From a checkpoint of a small audio captioner.
Model: 2.68M parameters, encoder layers 6, encoder width 128, decoder activation gelu_tanh.
Rows from block 3 of the text decoder, named by matrix and row number. Rows with one number belong to one attention dimension. Each number is 128 + 24 x the weight over its row's rms, rounded and kept within 0 to 255. All counts start at 0. Numbers have three digits each. After the name is the row's rms in percent of the matrix's.
# v: attention query, key and value (stacked) (decoder.blocks.3.attn.qkv.weight, 384x128, the v third), inputs 0-127
# proj: attention output (decoder.blocks.3.attn.proj.weight, 128x128, transposed), outputs 0-127
v.72 105:162099116165142115156108146142183078138098105103161123160125127093171137113109124143144129122125128103127146142175146097176077122119108118101096147101109092111127160154173161138131150124127122102139137151117123124071127103141132107141125122142136149146150154124120162173120092137131092141119103128099163120150149154123136121108146099119115149139113134073110117190131126132157104078115
proj.72 100:121159148092134121104162120126079185123150151144082126087123098139123133131137155129115112129132119157139099129079116154099170128134136161156153111161147121137140106113119086136104117121108147156101137093110115126175107160152127170105141104125135098085150110144138097121115147129121149122137139146140104102105093121118138129141158109125104082138140130182137129063129161146106187169145
v.73 090:108142119102165129100172140132134106114145146135091141141142139149134113093103107124114096127163110179156152128130150110168092102111104125134158097165144104101152120147095095146162108160172145132141161112144109130142083110122113131160165124125099160146095103116139091126162108161128134122118126119139124142175141118109132109138171081168130142137119078118140155121133077122096080110158
proj.73 093:122137137158081151133094125099132161152106075147135158120118104136147128153157119127159144113115126122122109138129124151109177144139142096147092126108117120142141118147179153108122102149104122137100116120103147149127178132104133105110100096145154079119164137135137158152070089118127085117148134111118139117082147168168129157108122171098125119099141169141095113142131168101125179131089
v.74 102:148161124120111120107123126147127157161180136154166104093159102149137126113143169129135129172106114113124131153150084100111102084158122094092137102146079103127167110120150155128118161113103121126158140110140106108108128122131152119140107166141112163082101179131125161096136124106104135099116140110182145139124115093097125101119164122153123153131129108121159104136133131063178126133143
proj.74 105:134077107148132130144146122119130125111071125090095154159089143099122114169098119096114121118158128163147117106103135140135161152123130149164118131136155159168089147146150113143148087101144130130103154132117160151142122098133090133132153125135162096134136107145173090129117117142166101144130156133090092097142142144141124159140061127093129128115124140143131171133118141187076115118096
v.75 096:102145141109129164119131135127102126128122141105108095174178142151077167146156146126151111139125161105145111080133132129145167121158103139128100100176147113136122120100143147101091121145139125089158132123164096115096122135115140129141104138182112147150180092138152170112113171125104097112145070081093126142144130116142082155137080123142110149161130087134137108135115120133124124130128
proj.75 098:164145124149116138146140126112167106138142094169155150115092142116146106113082115120104116139119111113121146171149151131130086123122138112137156160104127129128091135163139098123138131105100109147107109111078155153166136167155121099100161146075169109095082183114096099129137096158132141155116153132162149093114134124141168110118175139108141117100083157113092149138160139131112108117128
v.76 092:134120150105130084108097111130142145127129105151106151090146128130137090103127107134128133138120144162088115131116142132175154192133128107109134164099108149108088119127109157050162144131130099099088115163116135133144156147119138112147108157091120112194144120101179157104165136140135138142114137152124117108111082144137151158127126102143136147141131101093099129131079174136113154140124
proj.76 075:128144104138140149161161129123119128150122140096162101145152101158109156137116152141127109111137117107126192124154124126082091065141136152148142107125133080138164112130157115176104114084130122151190117095116076093091112112110144168093127111152147129076113132160094137153108109123105122120114143130162129176139147139147082096120145142123128126134120140134177124105149116132145120120138
v.77 105:064102129131122090139115122088130144177151125076130121122114143118119155149140139140135124108111137137167125111107124108128128124140147140124084145118156117137146117101102119141120145094177179114124171102133134148149115083141108082096127106162137091119133146129111156141097122149149133196156141154143138123138091102105147137156174122143124167082144096166152121151103094144121108132081
proj.77 100:165137144132133137117121113160125123050134128166144137150133128156107100095115140143092140106130136114134140148150131124146129119124102116123136135158120168126136160143155098110140133145081075125126103137140150069124116169150134152168102157097103171100135113115160104120152146123093131087100138095140097127138154160131099125105097150103125085180142160122133081109175145113107151106154
v.78 092:158107154105154139149111137133126157129106090149159128162165072106072120140105143163128133082111082144131156111121145095122139116130072115087151169131148131092160162143110107174128133125151157130140172098173123131145122139071140150112114175138099114099136119159093097125105100136128118114123120106132150139101103119116136144111147105137095153114139152155163135133129125113122101169122
proj.78 093:128158100161110120127119131138140087125150132096091141108081181155160141093125119129096116152146147087149085140154078138139116104158151129179092111116097159180109107134097154100127103122109116127108102168080138132125121109189119108161164080131137132140133142099141178117142186125134121149132132106120108139125169136146125117143108152133148118155129111107105127128150121132121128101144
v.79 107:114124121142162154162146115128081138100146151079175139144116107149135110117104111102130101149109095114115152118110135176161081167186106110144178113122126154093089159134123132127113114084122119151123141126081135138108112136121104169142111140172120128105094116116107127127161114152172181162106109151082152084128145121107166108143145145141148137121103137117126151114109136142140105120106
proj.79 113:118124124132117101122109168120152131177092116166108124120140175103099138106154128140118144106175135167151116141119120113103156101106161125060103120144124096166163108127117110113157141166111126128119140151137111125135173125129155104096157137123105142119151145118140145142100136123093078094143142103149113178115121115160083133100139072105102129146143119141137115147117106107145199141156
v.80 099:128119120125105151111105155149111151088137145117124119153142152108128156094109125121145125077117129103116149132159130101172130114108150164100123099071145136119161133130103126116115118177139189124133086142102124141158159124129137151125172110140083147136150093116128108111079145154098108165095135117136099110053142131095178115160128144125166163152121119161143123151132089144133136134118
proj.80 103:151131094143160113106116098109150108157124090130108136140100157151133079185140132143112152166123115158144115110127140168101159166138104114153149135170106127140101124154124111135129129120122092141159161099130167125127112112077084066137091109111122122125136167116140146131160108117144131102153111158115156120205144140153094119105100146150118087103160124127136117097132142106148118103115
v.81 092:119187135113102117132159128104128109145104114125166149147127092114136090148132128132148117141132133142087162161153130083170094152125091110121148141084182187103095148108121144109121108130155160128123141099168108122129133124090092133136088113139086160128163113132128122081080141129119148110114133127153155144160122120092113151132105102131157122140198141124129101116096122125153127121150
proj.81 098:152109154155099135144107139146132150121146155099118089097105131121123162107151134125131160113145132124146123122095109155095133131141167110128121140129117082116180123119088116187117175131098105093138079164139156140107126090145134117162166177157139098116104124137132115197165120102121101144152144137116097117130113116125138095147164137131149094129105117119089169122161110137127109107081
v.82 099:105124113188157118090118129137129147108141129128154115123062127146142152109106153132090124142170151124131147114125150135093157151151154178107079089111109068121143095122151071121130118110109134134140142129159110140143099146110147095138155132113108113116107138132146123141144125112154171120146130167181111114139089172152135095098173118130128158110122138141130113107117138059117136129137
proj.82 112:151119154106136149119110115148123084145110182120111120137171156090104127129135094159170133126118112102121126171110118097141083086118094100157171176150130179134108160127122174119135130149143122142131148150102112145129175123113120122104120130153136144140118107146085156121118135179115116113102132094070140120108150091119093134166083131148125102134121111142123123146113146192140116123130
v.83 099:141160125114134142140125135151079146128150133132122126135085109130130122134138139147153151103092131112168104126131120104157086109191122116137130136090117086124115107119141159154164124123124109110163160126145135157129088190072166120140144128106109134143220108129160147164094131181150119111100129125145124094101085121106106132135103115141128120091123115145112157127136136146107094131152
proj.83 102:141111122128148131104162102113160135114117118149129155125126133128113134143149151096108091174146148152097157096148140123074168148080105103110108120177156162146126121141104123118089151141122122165137103135088136117121157071162145112121138153167155122112041124125143157104131140161136113158142158111099160136136102132123133103126113152149119111130091152144119108101107133121117168128077
v.84 100:159156148107134115081122170102087126112175129118105149141165104136114139166148124164109126127152112154108120150109109117123125104137113114116109141134117141122125158133184135120099127070099107144122122167076102169123136118171118114137138144138111116152151163083115099142147105180101078128137099120152082131091142166152138111140150144126074125118108157124122135117169107170121119146123
proj.84 095:111139113133130109156143097122192104133114111140141133122147138093164121114146143092129130145117124102135157098165146139093144150129134119142131140131125087156126108118090146155132127141166125105140134098173175089096119107083114138103080118142118180097130120140159156135122124062155154127107151148100183110133098084134148151108097132145145133148161102130137156140080137091132097143148
v.85 102:126173138143146121150119124146124112107116150100075183111170160155095114110133150102145155093100115149111123148151154113117166091130103097121151145122157126108097163106105128137130124119152135109145122166143104145151128168132141172149144117156121148150145134096095120102097102152120111115117120109095183124083130132114096161114165147141108096126092144134118138092123111124167101166072
proj.85 095:146086094131091120110126128121170137139109131145138104153117103135170132129142110171087114150168133100129125143135087132162093152146156140136134107153112105123183107168140129107113106170105109099103118130145154101115125116136101092093141153106122120104096078140142122161198153067144125147158140130177077149141150141122147116122100112116116118111140139133130101157133154123099133139161
v.86 087:128170117100073166130129115103106135112111147121137106112085079117150120116120119116170178139138140132128118159150125156166137126119121130141120146138153096109123144099112146146118084158121142148101146126101138123155112126088134117139120106113112109112144170150147097068134146155140105180148133183104150119150141099120098107156140100117119110120109213104132138141131120116178142091103
proj.86 088:148090159136161095124168165143149148128164112159115149140107106136131138124120121156112147142106103123138149099108179140072127129121140132141120115114121171128142138147115152098110144112124147127142099124130134155074135121128115127165115115133127107138114108093135156162107094150130155094146119114121082136101118147159172083126101152104165127131140050086132131104105072154129114182145
v.87 109:125117154126152119106083096120127103080137116144172152139122118147107131083091106133166124106142148108153167103166153127120103086162158166082156109127153098136149103168098087166103158146138138130133100122123140170148151145130147130138107131152168137138109137114082114131145133127102152121090097106129093150079147157079159105120127101147109134163126128144118123115122131171160125115125
proj.87 110:140141075151132142134172137142100128171104146097051136114134136124146108170136137136111106124103108136127109151092122172139150167118139131153139136113114148149109159104159154102160103147113131107124167143111121064135126125081133110132132102095107105109151095120137135097125111123182091117163130143127178084147135134156123148119111151141131078116123125150167122169137163112107132109123
v.88 103:131133175095135112103103126155119166129094101126134113180119133138110166125089120100117131132134129094108161123177146098112135141086174120099138123120149116104110127158145118099122114123123146146127157133084117107155120103154123079129123099158166139135076143117082118138120189117112134106106131154095133148142114147137116142065110125171174116144113099102148138136130164163148133164145
proj.88 107:106144071164117143124143120135110109139117123132113111087149121131138117124149122123137087114137132127122101176080105163167119103180115153203157152128130123147167127137111122162141148135141124115133136092157096158124124181126134169118120154096121118123156100128123152127122084107145084159098093109143132100091152122118136142153133137100069110134149151127148110146162114114124116073141
v.89 096:131161131126081127104103093156097167157111153133140156143129132100157123068123111157130115076118108127126157119179112140109093148149159114142139155124140136125146106140119117123085135147152122116168140128168098090117157127107108121096175123124170134069124118139094143114122163154105086130070103123122148150106153149140140097115152093140157169127149111152138121130106125150088133143140
proj.89 095:101118127139139138165129143116141123141142112148117105121134148128127136182131187114121118161173144139115122151118113131163143102150063121089151145101124082115145154099122098143145135099113115137097120133123118151175090118140146125147110129114106116208141079118134116164131121086155132155143138109153111111118139121112118155113085160134067082141090135133110143148154175117122113135101
v.90 105:120141128145145122110151161155149128089144196095112165090175142142125129160114118134131155123128084084150106127112152106078111139118104153117127156167125102110107118143094110134133125140142155125123048114110160131114115122120147123145125186109111123131146118147126148162124139087152149157103129092120146146200140115152146115138145120117129156125106081133095121095111094097126128127119
proj.90 106:134098126099132147129115096107106151181115040120160100157103153121095130111136116122146085110124170141113147117129103128157118114155148156130135074108140130130128095127169153096152129163127108124103175162127145146142136122138114141118135088140165139080097117097133097123131136179105139090158133129118093132117110140121110119108129096156142145156106170131165155158138139148112165124107
v.91 100:098150146140126140136118120130154138120149156143145100088116143156077111123101113124139114097135103113104150129150118162084110128151162098135139123113115146158151089142111163125129170188121168150143149093128150112125101156191116133092120095145162149101106127166128121137131136143134121128128110130087136064148174084141153122143150091137103137111138148153082110113120096170114112127092
proj.91 093:139145116139129120108114129139090140149107111129078138147150130112162134151144130168132115147091158130157106149106186072169158151120122153090146105117139113106099139106141103119125086115160096109125108157147095156162122087110153109161158159110115104152130146062102095132135144148129107126155151149146131163113113139133103131102104160135127105137115097091182145133099145094118145160145
v.92 096:122152119152135106089136182109109074134109108158112106148117124099109124171106128149138113134086134099160157130119153096140113138136127133152137170115162126093109108156143145079117162123128125122138155111161085112087141121153129132159157127138131165112166141136164101089140133156084127181153151110132117123097116100066136100117128114174109128148136102130147147104146102141114114170100
proj.92 094:126133126118116111114147084147147165083157141119152160111115152143171133105167151135107165118177145166089125127162073186095152098160110130125137096139124119137168139120111119174126121110105154100122125153111146135165119121114100134113100153116117106106098113125099143133086149099139113130114112137116125112152138157143096138114131163108098067122125181135093107113130177129111113112151
v.93 102:114103086108149114093098116146148148117152114122140140097110132117145136150108129108102093106109166109141071151141138083146115114165125149088171109160115089133105165110104123131174164143088162148100074116110127155139133118158145101162149136156145110126144115159100129135099165123148122089109109122089183138112152113118121144143146122110119111131139163131103146117159130179118158134161
proj.93 102:141116147134104129120180115105104126121125109148105143147166079129109107130136101151164101139142089118159203119144114156124153169102115144133114113112153163100112115145169112128120093112156082131186165125128115121127142129086114126098134134084128113143120141098131122110168101147120110162171148160145078124121110172151136152101096136158146116114134115127176108127105144112130123102094
v.94 106:128157150149128133183158128101156137120090126121131122130131136152112088118147121117102139130107153128145168124147142149083110109137131118111181136100129115156164136088149144093161128127124110137079191145141136148166157105127106155120131118114164114107132092099100139131106106155099123154085125153125103102119127064158164160099117132113139147105151153156093116099107106158131077148101
proj.94 110:128121112125137104077109124169121127147144129143111129126131122114151158148086126104107129150116087121094070149154110089169156129126155103150074101156110151121114112165124114152106128119129159095133101129125134105132095126143140134133146131151110143149129166117146100159150118120163138117184144083152155117119126186091072116171141125132129115140127118109177114129148125085147181104150
v.95 094:143131138179101113161130139126131133083133104134122122113128162149074123117118069106135101105132138141146119144131169144126093138147097173096101120139156121114093130146175156163067135093136164141121137133134132162144168112152131136151152136119084109116095133141143143119147106062103153157123106126137114136107106145162087130156182096099132101109111156120128095158127138105135113122141
proj.95 090:158139104089149150118109112126129100175111163140125107108103101137193149099128181162128160125135127098114156130104099148144125124108126099153141149077074123159140129131082103113163116155115122104131132130135121097133084154134160109119095095133166144131164110141093105132105136147136142127128138161142108156153157127113102122110131135168099180163128089111131116128099155168153131128096
v.96 101:074116093106134126111146139141118166130127107152088073130130158152126089127111142158142145145163120144166172186146158144159130132149156170165126098140083115117137094133086109074128093147154116117092159128135114131138125173155134144102133108123107123131132106130135152143130128139127145116113139154084077104150136142101127118108067109134159108152155131135134110114155159103139140108100
proj.96 093:156146130109149136141109139109141103102127151136130187128164101107126128136150125094115132113099133104104109053135074122083161144121096113075099136136148136149149142127147156158120156121105140167176101125117103114122126097104079104154122141127160108124132181122118098124134134138149114131119111099164194132115133131153143157129182126126139175106113139106157153129138116123090121144121
v.97 098:124098163131129083136118121124111130134115107117135154135132094102108135143158159143145155131144159066143119057118121110101177146132099133143147128127133139164139160099157095122126138166112101091121169139126131144085136131163130133147146123178122106155144103129150100092119138173131153132130178119146151105089113100078081118100144104078160109108115149140130092138138111142157120128139
proj.97 100:120131097121132148142125136114120119148182122119148129113111163183131090119112101139102096129108112171136141187138111148117088109107166123116091111108124100145107078128101169112159132102127140153179106123076128137140148113091132119098149129111151153099131155132117134151101130095124103110163083148125117134158131135176169138128136187159110119129139127100118166165108126120108158102149
v.98 105:127142139166138140132119148139153120101087110122148146065178090141112185151120110167127146169101110099104107120140114117134128143140135150118125130145118067135110109131104100171141102136123107133136133180107083136131127111105137124141122120119122112114106124146082157125170150168160118129121155153164133133117127174119102177133070159093109085117116120165116131116089137139141153107144
proj.98 108:129102138086133143111111104118104138159151129127116133155122168131157075097144158107101100145113154131124150117127148142113129107123148106135142116119146153104151165144137140116108146112152137123119124081156160127122136172156105126088129143123123165143147138150160077126093092112133159154164065103121112147139141053149137090107154125141127164138107130086120121128151112077096113178157
v.99 110:121118090142186153083140158157117153149134153140104151116162155102144135139115152095113126126137107108121182121145158089071114175127100091153149124127153141122134118142140124131119125143123082100167139123152156121116156096136106159158161126112161178119154101103111129096117105103125138109069085113141113128139151141125164154113119118146131115106062127115159137133112114142099108149120
proj.99 105:143147158136069084163111138127156143110114139090154109139102098138128130084133103175163149123134123157133075139135109123158135096118136160112100124131116141090122145077092135132136133114113173134105097144114122151145116138120151090126067159162133094134148150148164128166146132129125111151165154113145156152107127134136104071129144137094109137154192111120095108123135149132138126100128
v.100 097:098130093157077118106136156153112110146110111130117174159152181121122128157148134126167114181139157133148147130134093084156116104130167100123130167136136172131133133104139134112154123142115091111110105141166127099092100147135114095124110106125111108119115131134049119108124164125125113108126100153138120118138158124137106123141126133100146136093174119124158110075154169181105138130110
proj.100 103:163131163099145146119161097118143165130146121127131091097105080121136124115127089129107127077129096130087103143112164147098151142109094150130133089127114101166119136111129134156103121104138140134148160115118089128148154086129167147123154109128174168133170148101181134128118115136116146136120136117121125127115086143122136150109126122153126125153069158148103172196112104081152126142125
v.101 111:149085164115152106151132137113107154103116140113098090088155093149183133133134138138112109130093164161134124072092140119174108119146180125134130095139115134166170159126108153141145111121088114110104109131123081144162114083145145155130116114173143110118115119108134137135085141131114163155109176126101141108120134139153123115133145147124114091125184134119167124114095152122087127130142
proj.101 103:102150104157144166107128106122114145137132115142139144136135154124071098134105115131136170125140093083139116157133129154124132110100096132101139123143144124117083107128179094125172142125161113193155156097118141113115137163095101104147125153110100146164120114159115109117165104150132103107178086130134095133106136071126160172136123133140155138105091123119108146140156084130161100124135
v.102 101:106148152094165133107110075139083128158093098163109061124079135131161105126149090115132089161112121141108142125135113094112133120098137166126117169096164157106090117127131130174107097096094128091131140142160146148115141073125136130120136146119119120155160117150090120111149121140125134149112141122136126162116147116157134122176145124130153116123165125154132186150150134104138163131117
proj.102 096:138127108149101116159093155115144136132155153107166181148183103159099085136101149139072182094120130131127122148108154157147168126161148114155125093118106106159154143121130122123166116152140152128104128134097122094112124179129118158116138123125137129096098119119173150128093133137126084103136118107118124104144130126102104154051128135146114130140108140122131092141103133159156096092124
v.103 098:169109145105178119102140153091171146116123146159124138144124144143101182132131138153128119094117119196138119123086120153152125088105143069092115098104106111167142111144112095103111120127160129151141134115120125122133153118121125131166099133113121121136112132162098100119100151137091141148126116159118171126133111127140190158123134144158082079141131153139090115089114106091151138112121
proj.103 094:109142116144087142169121136181079138134119117101119121111134123107137115125131126094148126143146134074095138130176120095105133126172105166167139161146132147086107155108132139139150149143094133138112099128155150119113105133134096117135164148128136120125113144077173147135143121100173097125104145084157088139149172122117078090128108086097125162126126145135171122133136156175121109143134
v.104 095:130180131173078145084112099140137172116104117130125175146097087122138108146139115125124104171078151139130141121161085143142103082151165137152153113128131181130104124116166105128116150100126129096096119116108120129137155108110164163148112108116123107172111099164099118117094117141140139151107122147162138143129187185139099114116107142157100126113155115111099123118133134132112131136122
proj.104 092:131084113082155124149152124110163087133132142145160103120132156091098127133125131136120128105155150113101124121070155114123164146110077144097132154138123075121146165127093140145140083145120129172139140161166113131112150154143097105086152124114147158100176150108153150139146119164105141093132123117090097125120062102114140172131125119116164138154104151137145150134106118141147128129106
v.105 111:130144147111134156105128150120097123138184128116127134102120126112168089108154132108128143175087089165133146154100139117142128160105183123152169199117127133123153126122122092164103137175118112116089127120128132138110137143129128124107100101125131111154135174131147118156186132135114098154147114141113115111090129140075145131101116117140145074107159144078135126113096109132152129084122
proj.105 106:134111149134119105132132086140161108130087111126138115170113117114079149115101119160140107089126165102120114122131156169125115123153104114104096099151146129152121118117148174093149094077128133142134145179116139130137111133120108165182131155157122147146139106126116121090077139116143158112125107125099152113177103090167105126143149158125102166168083129169123134131137136130078131161117
v.106 106:136135109098104136099126159079122064129138104115066159143136108175153134124142140146115135114160084091137134130110164144173137147144118160070124088151179148157138181138127142122104116116127151166152135138108110146120084135155144145117133111111106114110139134107120173161094137140124128123124114130133103110094124116108138174114157090117134097124117120111071135140155155144138148121153
proj.106 103:122134130143147114154135111183099146122114161129186109149142116058079139146107129122136128164097185129141109112121099129070100122115137114174112168105085095122110096077128139135138173165124128107118141127126138094168161120105133108119154149134152132141149122143160100102137118126114117127125146129133143132152129131139136118148126192137103130123137115124178105126110089096087115146135
v.107 107:144159134142149142132111147083122151135148143103116074153125137150109106138139126122127106155180106091142149084083154083124135110145136133112098152173117138079118117127169147119120118102174100166089153117114160116102093168110124113155094115142150133126111160100129205147100153139112128150109126136120110087143086096152113116118107135118156159116121120122134145136137140159119104165116
proj.107 095:129088135101124126090164128176124085112133110143136122084128122073147166112131116133116147121122130161149077143158149160110146123099102128145136108113161132175164119141080144135126138146116171096182125147116090111131156077165129125131146131088120163117169069144162083119137094129130159139139117138129142147146133151097175108135127137155098088130112141144114112107134125110138119115128
v.108 096:121120158131120107161181108139094106062129118142134132100148141114127156156109124094130115143130115101140132155130146118114115112184137147111094108143124098131113155165121050173116130165124100161168125089106143154140125120137141167130122093171096157092138134143129204117116141112117143106095120067147149142114115159128143141134121150144149136111116133100119118121124123146109090139117
proj.108 087:118112133114152141111093160121141165174105114124127130138102114147151101104152142136126141101098146145123128113125129105147111113080144146154142128106138169131133114119152174073144131080157153134119155149145125123105102142085107130122115165083136118138122109123141073125154067161152137109151138162148073106142162074076152115123133138114136150111158096127170146124130129105166136126160
v.109 101:095113183158116144111104153078124150106192134086157132106135122124122139143103115113137089154148102067119147104133131119103085124109108142133134120131105113105106119112123138147178135116095159157156154147162122137154121126131169120151167136168153135119134151135134094148124127122111143120081113143174109098152162115122105142095119124149090111150106105170110161117121182095112142113127
proj.109 096:152143057133117135119117118192143087157075134167097115129154108132141113108140140127131163108131130191157095150107131148107145128138121112126136149138131128148166129138126130112072150133147119100107112103098168123153114128135098155127069141074098109131143128123145156116158122118139125129183117136098124134106092162146169111155120128108164139118136130121143100117156084124144090139148
v.110 095:121111109141114131137133155081129140116084149093102089111162149102133129107149104157156130109149147119174122134153142153111117159127152101112117113112139165098180084112113132115134127131112145156104104136182121139140131141163083121156140108113145140087127133098166113133149088129148116139131116139133118185154135139075128122101161141102145162094143172108097115108117116068161106136158
proj.110 089:124147149107135131117106079180124096152187133158159135159097125147118115175111136091123128136110107125079112149119120100142140130140055134128128107144122116106114136160139126145115161115140132112137138114113141120106116112119131126101135153141108087145129111176074142142147147117133141139121169167130174077086123136158121119149140082158111088170129101103141127146133135172103159129095
v.111 099:138127155125134100141086181136135147143141092154118116096124158172134134129138128127145089129120127119106137135110117084099140141114151106164102181082170093126091148082148120127156122125142164134138112137105120138093167102091084177122147158135140073116138126192121139149144138129150092101111146160157124131116129135116113124121134108123136114168116139125158118113134064140115157109098
proj.111 097:132127116146118137133139070099119136106133149114129139164139104100130130099125124086089158122144135137127154142118153160149136127145111160138121091153086136121145111140101143141115135118114078102085121120154138125146120133154194111112102086144139209147102142093147118123096103121127115167130117113100138116152134099164145128117134157130105135137084113168094145145131208164129103131150
v.112 121:123129141098152188143143129117129124107129107099141155125162112141135159068166116104149133132125109136123096180136119091109113138099146135200169145136114138091147118102129095144162163112140163130098126129136105160111141078147094118172116130099135142111132113158164090133123143173133103144110141153143124140114112111130106068112079087147109129106147109114120139141113167128141152139119
proj.112 122:103129130141109068127130168137094163150116166120101087110136147115114096182122096143166144120095172110152153119113145153131147144119127162065125134127109092188085144129149160094150091110127105150153106135126142116132133132108142132109129146146141137127125133082108126120139108126121151123136097114112130105139145111114132200147135155126161129138113120112183126115161064141116125109137
v.113 121:109104105127159135149110134169127128130140124108152106141161094134100180090214092060123141116125135156132110158110111098108135113101125112129132095114148154068156157120144160126132124119124152131109127096157170132116114147158116127126142123105145134124126116136128159125113118158115171098127116117095146090123118106148180117069125129185101136110123080129154133140137147140137137134122
proj.113 122:142158129134122123094115128145083141144141170128143128100107127127123092156078139196136122131112123123093138142139152164157153168114103157125110166126066126170080120087126094131130144139129118152151112145089100138134135138118148129112138123162148143128135149095144106121165131082139088174113114105123104142128121101107101148168136078075180135152124169132131133110128130112107129129113
v.114 105:130163179085165141167112157102117097143140091091117139128143111128141165098194086133148100101099096126169142170077149082092116117131147082152147139148075125100129173164140144077142141123162146121133144138134141129122128160140167132130130124120142127141145147118148120125152152109096101151107130091138129106111133157143096124115118124169123116117118113145116122122154105105116112122098
proj.114 115:104080092135105117074160098114085155112130132129133128139131147168117089137102164156124141125152146091079120120143102167158131139120152177104104133116136139132087136085137120145156103114109103123141107110145119130140134099161095112161144130121144145145104071143104117115100120123146143123150094172136134140154153067102132157138152153147129123174111189117126123157105152151117132118141
v.115 124:142162135113115123155135090112119095108097130144131139138088157141168102138124138137164135136088124135146160105162138129130100116114126119125131176171102107183132124144130142097123150080106155117119122152147096127104148138138140078114133116122125072143115084147121119126161111107094111127129110121140141149126163165150078184180168178131134113151129094125108097118155096090125130141101
proj.115 121:158095122137123139133141167132134150143150087169095127107130107119112139120140112117095126091183113108137102117104122120128123114129154144150122074083166145111135095141141127138159109134118123134125145131114162124141094088079109166168105141137109152115141155110109100170111120171133139077110127162137111140179134117135184098141089104130103122095109155127155135179119144146130126109181
v.116 094:121081124119099129120144109123156119173126120129123143105138119170134132130123144109138100131114135148114131129130135128087114164124133132134103149153135140167153122130102116077112107159159200103158158130103155104124173154111160128132091138158128173126121114136095085131133083052104128148142144109172110137123123103097108175108146113145145139122136129094127147141074134152113159075130
proj.116 098:156143112121149160174122114123131156090095136145117121137138159104121117107131108145135167137136144108148090115132098130139140089159109137105144154111123131112118137117195126186109131117093094137112117090129080116110091107133110140135154101128159099143150140086128156121150172148160146099127136156116170162113150140156131097137107138072096133152100104127147117095173131118112071158129
v.117 096:147153160136101125120115135131191101137110110125108149127135089139102107126136105106134125133153139167143098151117131105127096122140147070138095107073153122135141099106129129146173117131127166138171109103159101165128140099106159115154107135131116120140140188119128138133157130140086146127110129195131128133152121072130179103081102079136115141124136106158115126118090157150108152137123
proj.117 097:121115144135134137122159104107077159117146168113120096132129121131131140136144157154123153128116107132129154124110106151100170126098140181127170185162075127124126163123112179124089145124116079128084097156115139099122093152126127160124121148105111122123128082124169131154094118105161135117136135084133147114100084148124101138146127146124171129133098159125141142139168099068119112140146
v.118 104:110123125160107092130117138157126151161129151116122145134075172146112122155112163107103106132134116144128153105113132179159129151133080134142071065131131162124161143111108088088130096141126104138160113124121150102149137159093112176090117174105125150105094150131091119122103165124144144143142180135111123129101115110116129099156149159119090104137126107127162117145100166133149116121137
proj.118 101:163157117093148147124150082115171100120107121140162124130147104131137151123112123132141169154118156124152146147129130097126112098148131085124185188136140105087105114159105139146099139129143168115102140111132105124161139160172141131136136117146159107130139096113129137136145103074127095182119107101146112133103144144141147109085144093104124131089108166127093118084133128158092104144088
v.119 100:117121086096110116167153086147128130120131098139163113118142126172163084143126121105123159183149096121175170099101163093130132097135121143104122115156094108152096123149121151134141126170141157137146137142077105110151143169101174106144077152163135115108130122111104139151136116107120116130120108143115143127169161110126098129130107138105121159141167150121121160135097119146101071123106
proj.119 102:136142156144140120126092150146119147127126113115095126134107146111111123116116156138124116072138121108087104103133105174116129157121119092135164163115175122113145110107162120168118135106109131117081105125164138174076080100140121122100162108107105128135130165168145104123139137188123171121128142109134137141119090166170156127088166116141126112117112105132111116113177125107128180145163
v.120 095:146116138124115153111164156116116178135121116107113095152139101091148227135151114131151137089173087134120121165128105139113158094118127112168128141105086093161163156147103098113116116132105132142120108107125138116120112107127137076132135147081084136113125086163129116130117169141150127131142126106175131113132108129119176154113139122128087117131155151101107101130151138154149119135137
proj.120 091:148115121142137134160115103134158119131139142129127190083126121118110034100125105086098113150098169101119135103131160100153115189152135147094159105168137151127097122112126134112161108148120100125177141158123112140113144132118081169119137099183142128127120145090125159118115096082112150123129106120110109128131129141132108109129136161125162160122118100155146125119132140120125151138169
v.121 087:175144092119096111106094105120125137148191123136139104132151132113132128118137102122100099114108139149110154111136151107164139105100106165116138139104152122141085174120101160142109098146138169132103097156105127142135167135140078103155130109183210105120109106135156118084140115109102103165133130118136117137146129119142118123128107139146129133155153105172093143155117133121070146130148
proj.121 079:121141154137177150142089141146112111100106135170101149125136129143125135129138146114162129123143114152162137158132083159083094160159124162137112149113080123121148089143191076122132140113111133151136122098161118102115096078128152119116142143103056162135143136134120116154099151166106134107137115123133114148127142104110183149136116108093135112136107119097166123132103127116176112140099
v.122 094:158107126119162169136143107099104110111188118118091141144150120150135097142146108139097094124073141137154150118143136135161140126176136113116164105159125125157143145163160104116164136088076124140085092120098135117159090129137139155126080136119157147113149139117128132103100104099149138118132135155100114125120127116159143101187157138098165121126123130097128111136095150124144071136093
proj.122 094:117136131170093096128151135134141148135072124123160128132096172111127146120114140099131132129166128117103129138092133117145100137091117131133111157131145117103115099146069139147091121139178084114173153136148137116095166136149107121112163109146131110135119118142086122133124150154101131153149131130107117103145149168086112146058111141163080078129131166178138144118153129147105144118161
v.123 093:157130103161129140119113145112107144102133161135125134132132162114176107118133155179119066176115112111115147162162101131129091146148111117120168139142112127113156076079138159134111129153127129129150123113095146115141097122107176133126130095128109122121140158145134103134157057153142164121103071074129110143114098105115118139152140092113099127150132134103149137127107144149161145173125
proj.123 093:103160136090113135139156115141168099112120138112142132142146121150120113165092089100155169076135153126135135088096155144108170068098127151153094141103146122131111142165108120130151147135154130119115116111133158173112144119107118125132135167124124137135092144116114166106091189090118118113146174173114169157132155145125140110079122124152119127123133118130117138142120076114093101098110